Weights of a small CTC audio transcriber: 10.6 epochs.
Rows from block 2 of a small CTC audio transcriber, named by matrix and row number. Rows with one number belong to one neuron. Each number is 128 + 24 x the weight over its row's rms, rounded and kept within 0 to 255. All counts start at 0. Numbers have three digits each. After the name is the row's rms in percent of the matrix's.
Before each neuron's rows are labels from the 100 clips, of 14976, where the neuron reaches its largest size: "strongest on" is what is common among them. Only what is clearly more common there than usual is listed. The data: Morse code for random letters and digits, with fading, noise and interfering tones. In brackets: how many of the 100, against the usual share in percent.
# gate: second MLP gate (model.blocks.2.mlp.gate.weight, 768x256), inputs 0-127
# fc1: second MLP up (model.blocks.2.mlp.fc1.weight, 768x256), inputs 0-127
# fc2: second MLP down (model.blocks.2.mlp.fc2.weight, 256x768, transposed), outputs 0-127

strongest on: speed: slow (84 vs 33.4); clipping (28 vs 7.5)
gate.751 053:136079121090132138157131125122109134143126118110103144096147105109123147089124136117122149122114137131094168140084154130118155134062105096119142127093089148124105123110128054121157102117184126142101137171139121149146127087162140098157143136148081160123121122101126122096140190113123135148144135091140157117128136146160120138192133090142156107121086130152126103196140165117143163094152
fc1.751 083:092167077116133141121136108156094140081123143164117137108093093129135122099140103154144100144133128086131108101169105099083102120092118111156134151090129120114119138115118128118153100140191117096055140169156129138173145121137146137152127151120134120152126168137134151121150169123142120118100156129108162133135153177085140118120108143131111110139127104124155119116108145153114084103164
fc2.751 083:142149076120149114128124163103160131117116143118104133100134171123125128124118125135168137136136119074134138121124105133060119155184135135108121107151152174133175103178137104138134137111136089126131151107184073120094090103134123084135113103101124114151163132137178123137139093113151086156108127150102160098137100120126158116141179120134140122129136117119115130165169139148175122081123

strongest on: reverberation (67 vs 15)
gate.37 051:137109151125111131121174137099110111125114103095140105123143130126146092126088153146179096096149101105100142129129142139135172108088108157112136138135108166109145071112118105142127086119128127161110149135152159139156096140163097130096150127097089121156111108169118179157160124108127104127107106099082114097134103114107138111129117133110167122119162153140093125119126090131101150135130
fc1.37 090:125138131118096125118135106134155173094135110163152113129111117206156167109140125101139134093063143147141136125136097156125120134151158130124138122136150133129114105098086173155099146157107109114150120120127123145126127131116073117163129156116150133108149167116113142127150122125134152146169122115135127147128120176115126114092137109144175117149117082153122095108129142121135125100078
fc2.37 077:127124150096124122139151118111177174137145107158139115128139073143140134116089101105112134136084178138163179148106151190141146115112153106124104145132142138152137135142105156117099087170077162115104093089132109125166121127133119167148112139120176095102182125115115115136148117112099147101097140121145123130112127144122120160112115096104138124092082135109068106128113107161164114105140

strongest on: speed: fast (91 vs 33.1); quiet level (58 vs 28.5)
gate.61 247:145122121146142121146134122107106130064139093127114131131128060136126114116125132119121090115135119114124116135159124126145118099112118099149073146129126133137110133072110131084131082114104079141115132128077097123133140130132118124133139111126148130043115097148102121125112132131118130078128138129146106116058135144133115142128133109077148133149122133135142123055129114122124100089115
fc1.61 089:136113141121075125161126095092165172114091163136143115110145112148103120104103124126111151123131117153174112118145173158139155154149127151116164125096072094091153082137145166164117170076139189128142113114127101128106114135141138100126155151110136079103145121132132118132114127113124099152138151114142138138143118168090155152150122150119149167125167116127175101114111076146130134103130
fc2.61 066:166092091086119144136160144143137132109140153121184175143112127152117138144082153105122120156123163165123137144140136116118137124124141111135184117095135128134115122137152151134103188135102134141158123077142139115117145120103148076129114141117121167131150171106129128132188115143149082152119097109168126121126137143097101110163134105156124128142142114116132129116079126149133113141114

strongest on: reverberation (50 vs 15)
gate.466 047:095118078146126141144127090149105097124122122094154133114094128142150120121141162132108135117155097125110097070128127125156165128147173131136098123116139132128110097138120195139152128159099123148099113125144109137135138108144153131124119094139141137145112111111141113182156131115147128114102136114124158089104112124109134155132125084142168116144131139159129143132137124106114158102103
fc1.466 086:116135101133143149121155160138131128108143148094098096116157130167138126099139090125087131148139096151147177114116125122134142135121112137098116162140138087087152155135131094092128130113149120119162146165125085144114101174136158085170129112135086146148106129075115152122144147120120149148067139099111109115111093099149084118110116138113156121152134151111164177139124117146056146095135
fc2.466 077:104172116093149157116108142174203102128124106107108145108098153164129155118151152155149104114146084111126133162141140128138113169114113099103094104164153146136107096148126123158123110152118151093108126154148128118161147173110145153141115115123076142121107107103137148133147112120161079125092141109134128107122120114115100135135169122095097127134147145096116106123179125128107121116160

strongest on: speed: slow (91 vs 33.4); fading (63 vs 29.9)
gate.591 046:127167153146153120117124092106129136105124135106163137160100147117145170088143119160104140125107096128109167131107119148078094128083128122154160129146082125089085096155119145120122140125141102157084142145103109179076139104159119136149112116128100115113181094088108180109094111175124066116121105121146171108161160156141125152141144119128147130150126135098100122138134153126091109113074
fc1.591 077:121116166130106110112121121110126093143129071154144144118131137097125107120115117134112137148114134109140148103142147149163126119067144125151142145182129128131120121113096097112135097144157106067125111171127125124097114159149125160075138134095112154148089146095116156144166145119122144120106163082119117150160162123139107109125150176104123120118142097081117159082124140140130108113113
fc2.591 067:109154111154137139102129123147127141117166101110120121123142142132103160140163091115132096143101134126111169126131147167144123155105165135118125128121157127136133131136084109103115090174082110138139089103122074131143116133122142102133152084129137154128173131125138148117090140137115130150166154118153121125091076149076178171109173134132168124164125088109166143150124158094142114143135

strongest on: speed: fast (95 vs 33.1); the character "c" (34 vs 12.5); the character "9" (33 vs 11.3); the character "p" (28 vs 11.4)
gate.291 045:115127145136145082101140088118148160124134119138121112181136096112125138146132132083139125111071118116114126095184161154143128111097165129120140135130123115126143150153116130135123125151104097146128169137112126143163111151139125098116138126140131136131125135156137110122085168126131112137123116100118108176097129103145132069148103088091142133185125152187118118107094120135111124146151
fc1.291 084:101073150106136099146132141157157097157150151137133161127122128173089161118117131131088165146147114168140157142137146119135079130136124107157176119124112134138114119105080126083091152065108127161155129116129118095082098092125185122137098110117150160119124106157120138119152171143168160091084133084126138137154082101127187119129126150127089131121151115133135110128089126147066092151146
fc2.291 076:136116161117141137121134143145118112130167118135143125098164119134108142123120138120127109149147103134123139110157101117145148175149096129122130130155101161112190125114134120145101091110162133131117143188179091148092102122157158117086137085158126128114157182133135122148154136107095071131136152092116097091150099106096116133151119118119128128113187142147141146161108131124151138144134

strongest on: reverberation (94 vs 15)
gate.718 048:079131175126146146142103116132136151129158163118121139162156147107109149127117133145160096159140098116117155136140156155106112128149106116149141159087115153143142137116083138157144148182132130165119119124081150097136126165151158120119128080134173117111170120136138128126134185115162126126104122110137108123119141144096130137108128113121112115150169157119128135142120122155138118145138
fc1.718 089:130124131136136105105144147113091088114173075112134106088119139113119134153113117129102163106078146203119165108105129130140174133130112171132143154128111128128136107105119145162124137145159088116113099110125113101164171176171092083107134137117143149106185066099128134101117144114162136136099120127152161117139094144147110084159105141096086108109204143126154103132157115128107113141179
fc2.718 080:127149148161102145150116152147116122137151131140150103122113122158088097145117117101140126143093130133098059096127097104144138129186088109162088129126066141089091195080121122107111097104140141122127135077146166127121088099178090132143135116123130137130108150116116130158125153111152121136087097127107155141139111112108084121103134186120120131123147149111147078124165119146096137160155